{"train_examples": 195000, "horizontal_flip": false, "encoder_mlp_ratio": 6, "encoder_patch_size": [8, 8], "decoder_mlp_ratio": 4, "decoder_tie_embeddings": false, "optimizer": "nadamw", "batch_size": 256}
Rows from block 5 of the image encoder of a small image captioner, named by matrix and row number. Rows with one number belong to one neuron. Each number is 128 + 32 x the weight over its row's rms, rounded and kept within 0 to 255. All counts start at 0. Numbers have three digits each. After the name is the row's rms in percent of the matrix's.
After each neuron's rows are labels from the 100 images, of 14848, where the neuron reaches its highest value: "strongest on" is what is common among them. Only what is clearly more common there than usual is listed. The data: flat shapes of many kinds, plain or patterned, on busy backdrops.
# fc1: MLP up (encoder.blocks.5.mlp.fc1.weight, 960x160), inputs 80-159
# fc2: MLP down (encoder.blocks.5.mlp.fc2.weight, 160x960, transposed), outputs 80-159

fc1.581 128:126066122160097122120143070117120064089120118142123118141201129117167106103126140113115087097180086115127163131094090143084140109140132176103087206079156103129129223127149133142115119077147116164160185104103175115059115164107143187192128120
fc2.581 119:097104167147128138145096179068200091115108131145140108157111150138107078137123128173164193124194132131085095149194094120129176110140123155097099087079130103159070049130154176155202144117142121153139122088167159149160133097136190118079163125
strongest on: teal shape; its colour: teal

fc1.323 109:143163061105181178110055131134160166113129146130134143082117130113131137143115133158153150101115171114178110123116148157118130155144117132136113094134114107123105124140116120138119195164134153128061136179137162099143115125170139099109139119
fc2.323 113:143105139174151107115154142144145161128115164156168078148027179139123132128099115137143137077104150115043142099195104205141169061167110114059113094167107143136072164132135140132088122129177081131120136089144123145123094147162139123161099103
strongest on: grey shape; black shape

fc1.496 112:157153097093126098137078138172200119129106122133106138143128123079190122098197118149135132191143126054154134129089163122094096141178115104238105135174149064094155087124106102143093077123138116125184214139108112101084115118133052086162166160
fc2.496 111:212152128130126104161140142108191158123101083160134151156146117160112063149121086171170140105141131150113121123171160123131100196120145090121147136182132131143177200104149103062136207103143123157081106177175063173140145103099123133123111114
strongest on: orange shape; yellow shape

fc1.598 114:124131127141123111082146134135105134162136190120123123163138124100132173082173163094138079104100106093169102122131117120095104096058121165141103120122137140138126132121089115092167126125103135104128095076071204181083091164107139180150163124
fc2.598 128:097175067116120097136180081123096090138108120122058140108146105129106109100109115109095094124049090123149138091098118102099056171140109129138135126147100083140099090135107099091136122201127133178113097138128124174144130095079120133124112114
strongest on: drop shadow

fc1.240 122:124114118109181144096129156147157107116113087154149058165137138159172158146059103075102136113121130105095144118119063121142141111109168143151173241171120139201113088116110115141080109128121110099116132147136156095137120140141137125168115179
fc2.240 126:139153093105134134134125143121086048116118109115166076096086104174124119105148160115138157169146119133114099161130182161101180141186121161102136198097094147146167150138141126177093114096109089171236132132051128149146109092113133140168196109
strongest on: ring

fc1.283 115:125065132156137154098108112094133128084115165115120139069140124157118088078162094138134073043157093095210106145139172091138074151126116089103144142094116147138152108136124104107142093064132169200114114124154112135099183144122151150108102081
fc2.283 111:108155090165137143093131150092146135083141062122164163120133164100140147126156075130119069155140160118119109215121136132126137202135109156166098108160078057107159117087098138148106223152134140105171114176173129105123103092110150146103092127
strongest on: orange shape; yellow shape; its colour: orange

fc1.300 102:099121151133111102122101094099183143122122129107165059118076095123126181140117176167120130111135195168089117153090100131144150149128096109122150111142208085169165158116111139096115119088140121128139146136149082144124161171142114135147091091
fc2.300 112:142161097128127136113122157116182114102046054130145150055155139083127116141112138120142113128126109113128140088061147159111108136131038124141169204193136108123193147153157150172148119129157129144223124121093160104105116165165151172137142110
strongest on: white shape; its colour: white

fc1.264 107:106088150134117137058139111101127135137119205153131146137134160096121094160188194063167125101103049107131131119203133112135122076110146097107112102045108200117111118146096125129120126096114190085098119098113189124092105135134168175121128103
fc2.264 113:109164142131152107113116155083146074151130137124103125094065146152120124113104193111089117067152118082126153093079148083142057140087150121173164164122120137130102111105112089126095113187097154188135136104137131139138149172129116138147137127
strongest on: drop shadow

fc1.310 106:083091185162087121097139084093140077136099131110061138078159102066132057093182169121129054072125090152167123131136166101110105124077123133100122109076137144080107163147132080127163105131100136157124129151089132106092095149090128157108184083
fc2.310 114:118129070129124108121112132133145104134139067121141097105165099157108192117126081104095125140098160142230120132071124098114116183141106107255108192116131115176174116157085092068111130135184107136086113185157147100110139118141144134176114184
strongest on: red shape; its colour: red

fc1.423 096:127142106144120094118172111071161115109156094178104126182069175095150176170126150135184116102115108069146123126116101127119102122164102133117152091121152092167109123141040124109078125055114100118088110140079141148138154142098111167182104079
fc2.423 096:071140097186119113128155121129107105089137142149086145047098104188106108089096139089135108127100100144142195137115103133144143147173145121125141157152100124119078104142156115110232126163161143179097110115107159169091113105138067117053092101
strongest on: purple shape; red shape; its colour: red; its colour: purple

fc1.477 113:111098135136162099158137112098191067117112107149153127148113115145098113099117186130150237113103196220083167118132118134080136135060196126128198152148137168139132132117132140129124166169137046157149091128135180138161116136158123059142119178
fc2.477 107:065130120154147150127148171210134119109136127137144077122124096181110152112106120196133139150165094114065092125172095162100229136162122128115129107092101104150074060077160143127170138128165105146145131083191123132116114094131198110106140129
strongest on: yellow shape

fc1.688 128:104157145147190177096097148150149116112141139171132133075122073059143104121114178131154080119148083131131117181141148103101119109110171096146179135149134153123142129114126107106172134079141134118084086114049158142124187093123080162136197111
fc2.688 105:115081212115151100112126130169117123055099172132119169132088135086119201148131063040123086115164143119154146219106165133118144097124131152111117121126114214114131167164139160109170155116153118086110147163067101110157159159139083106121133120
strongest on: white shape

fc1.595 109:160094121131086164161115137115186112119174068217195154127173128082146108093190102099089124116106101098140086140167120142089117083123158191121129072102111162151163143138126107122114073086123102081136087110134139147142123131126121116179133161
fc2.595 105:132116147126131127145094117130085169095145137090153111197121127150119188147125200127134142091164142119103112112137118152150159116118075114096125137147139128131108186117183118159079161087125111134156118102140123141116097175144062139142209097
strongest on: teal shape

fc1.692 126:088132079155116095130131168096136155160160111182152140062112108177125166071118086093155142147112194175115103149169158124091150107110145107186096086114107118130103079091132089113136162138120102090052118094150157116112099050138101100163178155
fc2.692 135:120165066147121131108144025102089134119142180132065167115105136064128158137105119127088135162128112147206070143120101117116138098135079139107101082077104132162047086082152076140111106153108121133091116126137173126130094132104079122115127074
strongest on: blue shape; its colour: blue

fc1.608 104:107131173139102128077149128076121119131141144141076142107153151113159077099127184093137087081140066090156179109171111123165138107129137166092121126070149142110115113096114119124178100128097191078108109109126151132101132141130107183162190082
fc2.608 105:126193115120130101100134069090120089146148123111055146056119115111120135117145161092079105124138127096181125131073132078120055192081125135181146177067146122155111113120107079104077125179094155189139134147174132118148164173131115142180091158
strongest on: red shape; its colour: red

fc1.651 103:151105137089134138162075081101163113149116091121213135145126141137151145154139119186096077144167107099121075164098115064157097162059116141134164077120160112199176147092133122152128126102127207113149104150151089119135126101138140112137142145
fc2.651 100:086172113141106170115110154109113163115147080146134114168097204059177070130110142097148129114139144162182135127074109123107131183116214131160116176134116107116108087093083149136109149140106156069155120168119129101150111124141134154102133098
strongest on: brown shape; count: five

fc1.129 124:167146149163123123165150087069207160113120112144203096095105140144115164116134090158091191171166124168140139150123129133137164117168115076093085109128141125115191149151090080141088123160112086174087098157131104171142073123141093141137111140
fc2.129 126:120103036158139100152081164104160117138127160095158149129112141202152126100149096127108128092149137144102199119156088180126122110104106119122157194160102197143084103141122127153146061081157098120131129080122137117094149122157196139145074148
strongest on: white shape; its colour: white; frame

fc1.587 126:142120152121179133173137168079165107116139114134154102150074140172151124101078129117141193121116146148090082130172106118116117134119149144051132076175120124145108059142139116127179175098105089102136134083175140107089088092135101143146173169
fc2.587 117:078187068124116114129117149139137138188112115128139055080180111197107158108146154157164137177218106126101093181142153122118169101107103105138135139052152027159146125134125127102152139139158158113165093126156162106152094145141205126175197172
strongest on: orange shape; flower; its colour: orange

fc1.591 064:177122114123110119130147101212115166148110136098149097118147172094139107089200097155145132095131119115138136116120141116063110130152150133159144144142133163096131207146116077076098126139150113133144134108108104125113081141124146082099160133
fc2.591 064:105158149144133119160083148098164174130148151068137156135064167206157148156116103124108148100096142136084190142072097194129169081133074144144089200159133140119110118124106143158162098146116116162143109134120118160151086135100122122159116123
strongest on: white shape; drop shadow; its colour: white

fc1.184 103:144121155118098179171090055128166118124097105157213106125104185134158150122125110137080111098162136129108136142148124147125113123101160141127109129105126138132144129102092130143096116137155160078179118119125120121144092175192180104135127118
fc2.184 112:106095096115136149114126142117124179091137163110063150139157047108134103099123122117196128114076125157127133129100124149118140096146077122103127201131124099130130106093177115152174145121137100122102131072096150178168149141145050126112130118
strongest on: teal shape

fc1.683 104:100100125127111061115190151156108112154183120138137087156082136126141143088176121152135150139140146149107116137149110106104119123142198126157143092095129127154093159123047117092100091091135108106097120117165161157123128105122148150171116138
fc2.683 114:150123113162122142126154090124118107098143188112091117108046184115093121147099111091176130116041108129142178093152099163149157125163128122066130124169093171118063100116107093086149157126139085141081148126114134177088131114124104147106090072
strongest on: purple shape

fc1.238 113:171149098156119118148176099145149106189108139186165106093103147180210073150056121140136158213115098185120187141087117119123169127102115117193102083161146137092121123138117100126118106128161127155121130109060199111175151158102108093117129116
fc2.238 115:155108099114137171133107098136186118136121157181130141199072069145117174128126113142120154142093162174147123112109095158138125056121125092120152115104080117163037081082147084149099089181074108143063106076168159123151131042109111150137065188
strongest on: pink shape

fc1.106 131:144070134150148117153105173169132104128152132104165123201107151123118120201102075121145154144199136172098093132167081111136112120153167163115227085175119117116100101130131122130189106114110094087124155114159111173096103123144220121068100075
fc2.106 143:122159071084131143137142115106113133130113124183119230090155136142153125128130097140094091105120124110186172129098099133162123133143094163126095081126109088136176087117157155148129151090128149128179106191225134118126135151107073151209110090
strongest on: triangle

fc1.245 104:135091146108106150120113091108086149140130158056177109153118171101169173157089140125126097125170140158116144155132107115089115137060170089147137124099117139134119113126065108138115114184137163090134098136143111134106144158188186100097116115
fc2.245 121:177096140113138143141127146100089149051124132134121114146055140105137120105117058091187161134081121156164139130140123177141168114167080112084140140164128129154101125118149151143186159103110059068070149110080123133171146145144063137116103106
strongest on: its colour: blue

fc1.425 107:070109103122080100024153144110095129147064137132099072134152109135158165093106179085129076122133164105122139146123096066155157121045148187167164210160184177199123107105056113144094111117111162157126115124104157115139160112108121151158121159
fc2.425 111:147102117133127107124106081088153116136163131106106096113144119070108097112104143147097110119089119149202100120121127151148144159121066128188110158136137095108092144107111095145070102190165124123105139111173152109152074171139113137125121141
strongest on: black shape; its colour: black; largest shape: circle

fc1.374 100:115138108144120145106093094152198128142091076122107062160171087097103140069128194133104148095145150097142076149136112137096107130098138156116138171056105089123092121115132110110050138136087109139123093100113171163138099125139117224172158166
fc2.374 105:188161110127141160156147116115125147138123129146118093072143119134152090170129159123160078133142094104153159120122197066153166152117124138139154197167167096121182189103118077096097122133191198127105166195099107115125129139167134116117169120
strongest on: grey shape; its colour: grey

fc1.312 114:159105083113107109114128069154160109103077107108123084105135093081109099107169138148128156097106110095172143154150094131063111162141161125135137139118152123141149174127101104123082143149159105081095130122109157091125146137126149116069066167
fc2.312 124:114163057139130104158141150125141142173125105116101182096159100133153126196154156205112150118116103074175136112100137126130139119099040128150093149163159060184149158144159119137105086094152159104161119180088149117130105092162115138156144125
strongest on: pink shape; white shape; its colour: pink; its colour: white

fc1.275 121:210097110141117056075143114130098110124075146086097172151113134134156112145089137155107160156155147137111098145138116109159139143106120171168112181127149115167092154138125118138177106128093098140134122128110143138096152114118124160143110160
fc2.275 118:099143096127138148124164002125140159101142169085105191090137117110119163139140132137111114163080154127211067103189102139142161133142057088078108124115142098155129127127119101140124177140115154140125113180146150106150131157097111143137103106
strongest on: red shape; its colour: red

fc1.45 111:116084097110160167154167101162098073153136104084104150163113082048113132131184081079122165103114093164103152133102077106079122103143158129141187170097132087134114107198086105070119079125129095107095154191201132118096131071115126165145141096
fc2.45 114:116106158081120110109143086159102108139140174144101124136114134148155152124114131093109127149152140149152151144087137104120089102117135148104116083110145216154135130118082108087227123135096119137136158102110170137142186202097163126147163127
strongest on: blue shape; purple shape; its colour: blue

fc1.233 112:181100151114141126183090140161180186139202111156169144128085144141145122238168075184122127135125129125116121218093085093099118120143143162133132090109151129203162147146132084133125123107091165088112086151168072109104103122114090081119137060
fc2.233 129:075175152134135154104164106113156070085140156120133112124154105088121062104095139172174133109165133133126118161103103127128164157168203131153168218030128131123082125111133102074084135176151083068142088133112162134148114064137168124108162091
strongest on: yellow shape; count: five; flower; gear

fc1.336 111:106127113141154132098152080087097077156072100104113115119068142148103169167108158112193073148114115064188173138074119114119092204116117079161203124162136129135145113147063121084154157148153135122118105100128085157118178149113127065142098129
fc2.336 114:145101193175105090158101144106068142097163163093145096207120120157120149119121139167131124177117103103153126113116086134177102115114115112170096086083136137137168133100147208136096118115093166104064129148129105105089135083132144103067086115
strongest on: black shape; its colour: black

fc1.217 117:109134111137079158064084118162156154160120181198132153091182120115156112131131185107146109160129044150145080109175144125140114115067134094119145121133152129144102126096113112056145129157153163089119051132080223105081109057154122236138173097
fc2.217 097:095150098146108118180134129081136137141132149118096155120119125051085104112147104038136128087100120126099122176084099113124051137144145090169166138162125177105143078093168152116169127197106110146137110143127171142118128127155099118133139084
strongest on: drop shadow

fc1.691 098:141115145146097111066172129180122073130092163128123059082140100047169114200148136118140137122094127138178134143121124139148140115143155118154126174139124120146121180136113150111099102156173097067103144137133107108104150154142110153069093139
fc2.691 121:112172057112137104132109095118152165133103089090121171063184119061125104165127115169140114135108101115174098125096134155094177154160123138154083162127110008180182147141199157147148131142176121117107159234121150085084114103123086137080172088
strongest on: its colour: white

fc1.222 127:175056173175106177137124111079093061137085106092140167083106142165101104087126113162130165120124093168154114112110171123100129122112122081121152077141113152101111210103144108158134122164159099142147174107095106141132133102066081109088142135
fc2.222 134:110200072121145117137109094038173187102157174107136176072168167114142110186121063145152115140170148109129084150142114184114183134189073132143117153081069096191090140129164138175127161134155100108103142164169164129163148102126123127082093098
strongest on: white shape; its colour: white

fc1.169 123:138107102157152098088109158143140119152128174104105168076091130147181116115174119154149132161208158148088137116170142125144103080132128032120193128191166199123087171149109108131141097133188115130105199076131085131096121117093138112082130108
fc2.169 131:116132149098131114113095180117210118150098073121159123076106153132161105147117104072131122061127098109157161117099176150133101147084139153141174200134146133106168142158108076065124110138152180083123101205119139147079106167154127083140112195
strongest on: white shape; its colour: white

fc1.450 119:137089131163117133151106170107186075086128069189136111169098140151144137166131085112156108129086094120148145130111095085130073145136089138143169083172186116142187124131111116131120168067147181120129143178108134109112130108082057114164096108
fc2.450 122:063114127109122113107135124122097112086149135135142180175120169063122104131120149095114082089116118142116088152084120111114104126137204155096116111127078168088115061189115147182116124119083100056128154092111105149111123144131136120067153074
strongest on: brown shape

fc1.268 098:106123075101193153148138099125169139150164127138145160095211058119109138127106161161097166167153149080095086158137161087135061171092131104106143090114120112159172123164144133131130176146129152123095071152165085114098121044145128096103171157
fc2.268 099:096154125155114170125075159198143196109103100162158081153067186129156155152140170153133144082098138143091103117131115121122136155109124140153123143188139145149131114096089145094088130103167128097179128124139138111119111165146143110215123130
strongest on: brown shape; red shape

fc1.269 118:153079150129133105141178136132102113089168205146080142141134094071099116109133110158121180118150157106119109143126095122096088133107133136128120101114111122168056098090153079125117123121111058160129173078132124187124138105131078141153098143
fc2.269 117:072095134121104115124097081106123192147126189179167162128127114134116215143133134157063116115145131104105103146145112137126120094163108161183147156141114126120068134129074082155077074084064104135161123119182112106173139171112120103170140090
strongest on: teal shape; its colour: teal

fc1.399 114:141184078103127091159134148081192171169095139131153148123132165140099037097134131177134160130051168162112160149190101112126151081173123059172072147187097094089084149116095092125109117152132117174097088126105139129146115116113133156139125139
fc2.399 116:186070161136123119123108116208188113129153101173142162149097122148123149153160132152127119136109102115152177130100089101132147166083187116169094116152111122126171115142159064112168068093109112123047142115170158085095122107171147136084074158
strongest on: yellow shape

fc1.112 097:172090119105082120140104168119109147150216129128135165125172084125128153191140111119100196105162162133084075145171123100128166093091109170116115086106128146156186098085143115149073100075124194148113096093097133134170141145118097112105115074
fc2.112 108:124130181135158144132146087118140164086100132148125153155137088088107063089154120103138129041130135141165137108065101087139075110103138098089125172137126119097109165119171114089130138100129154138142108096134083127107106113089061117202132149
strongest on: teal shape; flower; its colour: teal

fc1.610 105:155152150103129134173058183123178145115170101117179137132164083145185103174188092130135128107174129068090131146105151128146105159122097131097142116127160094146239133125175145149124135080153190113162168128130084105133126179125115104136140153
fc2.610 104:115131120136130136103114224095166116111124125169105111140085152061147066151114157113210124076131137128127187121118113149107115142120195113083130144178124111127094131142130148124148146076150128100143142129180077117092117047146121107126158136
strongest on: green shape

fc1.576 102:158165123062103106163080119160255164148098082123221062146116135157130111150156127136127136122187153133113151153129162145129147133122127153136169141113142108114130105083098098103114133127129147153132059144144123103181091146128136092146167099
fc2.576 109:137062123123139134127177147117144133109134140099089159103115123145132163119140078141101121132072143164154162120127043197118167117090067113156136177170132133167126094122097119089180112175218100085120128130090086133116158134139166121153055187
strongest on: its colour: white

fc1.221 111:119128141169130154115105054122171137111084106116107088088126088089142123074121163115153143078151180114148086128126123131099101137132119161090128148102132105082152186109105125094107121129089153151150159120109172119136099135121090221185166124
fc2.221 110:152164063153142136124132137119158061130119085153153080040168147169150169119143102097076086172128112073150103107111177099161083120118091134178120163155164137163116126146087062084115110108151122145160117149164140160152134118120185129162111190
strongest on: pink shape; its colour: pink

fc1.148 142:146080129113099100113106105132120139167127180073108133101144149142119124116171127084159131095158139111112073120201142131081079105124125093113151103060105223134100126156119126102116151132112146082154119067120168120100083125134164108173129112
fc2.148 142:139180120131128123127141116118170065176115118138075144051107114116151050136137105132113135062121096070180124129134139101126082145104131152152145135107153149088105128146135063083143105160119159172148137146122135156142126174092112118133136116
strongest on: drop shadow; white shape; pink shape; its colour: white

fc1.501 100:148084143101082152135070147134139166139193123111201157161168117133140127143183136141103178101167166143108102135161158104106137115079121160090111088075116171142175137082138104129074102046121197138141110079092119105157153125116098092139145120
fc2.501 101:081134145148146147125170132064145146091141126144093137125146057129103066099141157106149126079112092136164152117057117079149112112094105123120110172168163104138129128087197136097143148121138145137148138104152156135107103118090083145146112146
strongest on: teal shape

fc1.293 116:161145126130101094165137175171129084090112145121161056059112139122219094103195085135175143101165141108120151136130196119123113121178118163138129149161215151128162156194076129095151152145175106121115145157105147182096105142104173125174137142
fc2.293 124:138134162108128132099153133197093152185137159116077151182134044096144127164143218181135097095136155084137140125122159074155088157086106147154129145138155088111119108128184129134133129150113164145080151107159099126147072061117105124126186157
strongest on: pink shape; its colour: pink

fc1.142 105:125176145108136087154166114122201118137077135098146102138103164150134117106133142163111103150134110126160097149111194105135154182150130106200113098148146065091134097148109098140131125164106079167109139210153121144133124111120109087111191147
fc2.142 100:187074139129138115133089125160192068157144145136079159123151060141140045113144112164114145109152137089201137111124117079128066157093145116158156125111143143118120190123166073105132097108135159127079109103121130087143164073077167128118120160
strongest on: orange shape; pink shape; count: five

fc1.180 105:108099126125097171119108116047164108081123103156147153162129156065135183121159126097133084107083146140191086124122092136129073130107140128136136093119101125193095149154122126124075140088100117079141130135152143133149145154132074127161098129
fc2.180 104:152170104152123109130130128183084100093135089075154093147075111191136147118123131139156142180115121126113139094104173165141192133179099151055121145195126099113131160147153152149103150110139096179107100138122058135129130088107156119127181133
strongest on: black shape

fc1.147 095:116098143170086060096160133144123108181126087101102131146146088055123112113099127139117160095178162187138114129154105089109165143136227130160175111107124096112126116080085086127137101133100093136107120112095155143186110084143135142132108114
fc2.147 101:151100125168083138107166085104064096134150182137135073113129114156162190104111180076120135159167090167167138138078140144134189117103150133112163189143108119113078111120076075138081092176104130118121132086082202115164149118164094112201143134
strongest on: blue shape; its colour: blue

fc1.219 115:097100129122071120088151107133111101180110172103162155138163152121134128120203164101181146092096120132098094110155107129090118097098147053154163113121107183098099164138073125080137135114139134131142118067078174105105069128117136117152115117
fc2.219 116:134168122118117111143162161163167040145088132119140041137111096166125115091114161145086163092163098136140144099169146157146085124116128142076113150168108175120076111138125111123124136089112112190169118068143109144130133161111185116144150152
strongest on: drop shadow

fc1.553 129:121131136120088043112126113138141172162095130151090142087092061109129097128174135182151155112140203118114173138143132113143152150128160143216119134076173115094171158102125131076181144199172179139102086161083162129161084136162126129116090108
fc2.553 121:134117102148133119149130131163071123149137154125139105152082111194132239121122207140073090071132128144122182107091146098141074132072039127125104164185144124153161143140106149129156085091081116202142126127173115147111150105117167099175176169
strongest on: yellow shape; its colour: yellow

fc1.220 117:091077093153130151119081127106142133108118145148133117096133113147139138066139126110169111119133094125125063158139159145089079129075108104126128093092148197146102139208129116093104193151170147112153093093170189104076123112139163120192151106
fc2.220 119:106103080156123124143145168039153130150125123116088158137110098119128116076107111104110134129114096132151152172116136150112181134085116092146152126222136118116148108122183188158185164139134116153149163147083163077167126135104085133115114158
strongest on: drop shadow

fc1.114 105:133103096115085080122141124116145065171110086099107159091141095135120116087130080119139166112203135200108140131152161099095166118129181114128162088099125148106128160118107099134203124128105102179131124112095153154146126117113148098101111059
fc2.114 110:100135163160149128146124086114120139088148155137168088131112172116097174135119173061100156117122090140207110138130138100116132128110175132117158176138055110093090126126095040148075118172099090159098151112097168160090110152124098086132129135
strongest on: purple shape; its colour: purple

fc1.236 106:130122149103102186178078066144173127147103119162198115099124169141135149144128113150097113122169134137110124155160138145133109125113168103145137099125142138115146122132077122119123106171159168082164101124148103123141102152186193073129132139
fc2.236 110:112097098119126142106098160119147184087144132116073143145119084088160106125123138120233107124084128151119137124088108154112164137143088110110134211129118062142120094125157125150200164111128099110093137085113106150154172150159074126108129119
strongest on: yellow shape; its colour: yellow

fc1.265 100:101076131119148071157201115079105145127148102124125123142100173068103149154141181139119093115180147101138114153103137054102093153119177131121151133058117111148093094125010144144135123121093113123126108177180123116121137132104172133118172106
fc2.265 102:089148122164141122117156155117143121149131099120098145088160112161096116108111144163098078102127127102203120108142115100143078173082133134222138151181139164155126111120158079061099116146154114143154128140130125154129140141109098139147115178
strongest on: orange shape

fc1.494 123:178096148091139116094130155163160107108094093105132139130110129121186069162090111161147127110164104094136183133101121122087133141116119118169117128108155177077124153095111103152167081140136129122169224108099178105166097122133071141123115160
fc2.494 126:149133087130109134162140098085211169119187087165163177093118144137103123189136100138115107100147141125173149166102060157163128159129109131183098176152089066189169101115160148166087103166155113141126121206217101108154130161138126132177068106
strongest on: pink shape; star

fc1.671 111:187094131169142114113208080112044086093170210111078126141092082098113145136089144113069135093123137172125147126127128081114082132133135090122146120153125155144137116183106144153116085121119092106147109103129100143109142071124132104081084136
fc2.671 112:120067158131095108110131116080057118113123182129126130169131127140117104134133077033149138162129135194134133055072127132126112046098153134076118138125104148106100158113139152128179051130132145056072123099145125111193176108085131113107095145
strongest on: black shape; its colour: black

fc1.478 123:140153158149140057130197115136013163134115145125061093159124147129113142133125176162169156101126133118146061131094136120131122127167171135160099112074077094163135146106174164143053164152128155156135148111150118122136097139107091161101217124
fc2.478 132:102084087107128117111113102076094080090098121134128176075162166164134119111128058078125094132102127140100155110159076159133120084116142123123140118159121159137126060150099157103193124172157117069110137071094108137092166115163237128157090153
strongest on: its colour: black

fc1.96 139:101099126111112130095117068122137144145084184147142110152127154127147139123152139068175115088138097136100076137178142121103078109090125122132128113066102208123106166165105115103098174138129170131153067097148186066127088109130157163134148105
fc2.96 141:090136103135116162108109180098180120147124149122090114119096113113156080078113200090136112074133126078122198134098166104139075099044170129125136189200170175109133160129118090082130159120150155120159131110090112133120152146115112135128166146
strongest on: drop shadow; yellow shape

fc1.506 118:124177110110089083097148109176069127121125202153143116126129106086160111124129132113137097160196182171169093148141126120120152099095109186108130104146145099158107151106117128149144115101127163119120144070073161145169158148066090137100126118
fc2.506 130:128111110161129117118127050124074138138113177165081133145118124122137140153097132115104157187091121157149134093130126112131123089098179092083088077085124066111097124094119128129128073164064154102043105092156189135107125097116112106112109114
strongest on: black shape; its colour: black

fc1.699 113:191152117123099093153162085161040142202095159091125097084144070164166096146105120172123140164178130080108193132074159116111138129166124143149147161172169151077146140098134132126123103182166166156178131159131145125153129127137120137164173094
fc2.699 116:045061146122141122139130087102069155063161175134120108199159171091120163137140146071158101128121157183117056115094095105145067069103143149081134106067103112176109116152145161145102141133091142106141129074176116157151158130121122143131133107
strongest on: grey shape; its colour: grey

fc1.482 135:126144140141125073133098183083164114193122102070158087094078121155099136102105087129137157134129181103128100126151102137181145150143152152155183172115120088133175112120128136149123148185117118159115054153069101129182133077161103133153145160
fc2.482 117:146114167147131115125118143114122055118120075109109162104155199082137023164134084084154128096143099087169168123165127115137129078193170139121156153061102155096117172152144135124168097089127126107141141166062164117129161143119127133104170087
strongest on: count: five; frame

fc1.465 123:147143131143123106170161117117128129161130139148093142079189094104152053147158065135153125155125120135148097134113174048173138105093156160159114183109172169138159135096103130060141134164121177126120152081125160120164128163069122126134192142
fc2.465 141:136146132079104128110158102135044144140141143159091177144193092144136171158137181170110127090128140137088096157133121082119105170069144163139131145116205189162134131140122145088173137157100157114205134095112155112131155160134153112164168169
strongest on: orange shape; its colour: orange; largest shape: circle

fc1.346 115:149141138123119120146179044120112138085136154113135184126156156072118105222149116122131100154135129160148171134167124118082074143159123124121128114114134146156125123127136113130166123135147101121114140097117179168124142139113100134096098042
fc2.346 117:107116169115147124100109129134054089068132079135112099128156096145121156059130144063158141129117125118121084111153190117128155146102135151169128184118147078118075129128098138059146187133095104114115192059052119138117114126106139130148197192
strongest on: red shape

fc1.637 096:117094157074127148174075121141147098131137080111236106115154122142125141083188105108127112148191100146086093161142157120157125129052145125145173099091138118141151130140124113135104139122108204128155101128179117074141156158095115112161110150
fc2.637 102:071173081154119147134151115099110131076154095131078148119124145139155072086081123112165108137097103135135145114075099166164189162150102160132130178190144078139139098126166179172166137147119111117124137145087170147185097079117098117079159104
strongest on: green shape; white shape; its colour: white; its colour: green

fc1.709 113:164106142168136081151134183146114110094143096155147095098175105063173077137168046154181151131105162137145137128138168117146138141154163140174112129142163083123195108125107147107169159148161127090067152156123128121142138161100152092120112181
fc2.709 118:094185107127128132161129118137138157129130135110122156113149114089114098193146180151132095089109156110138172130130177095115104129108097135159140191159153086175170130156202136114122131098121140113136107111145136107147109097133139115146193090
strongest on: pink shape; its colour: pink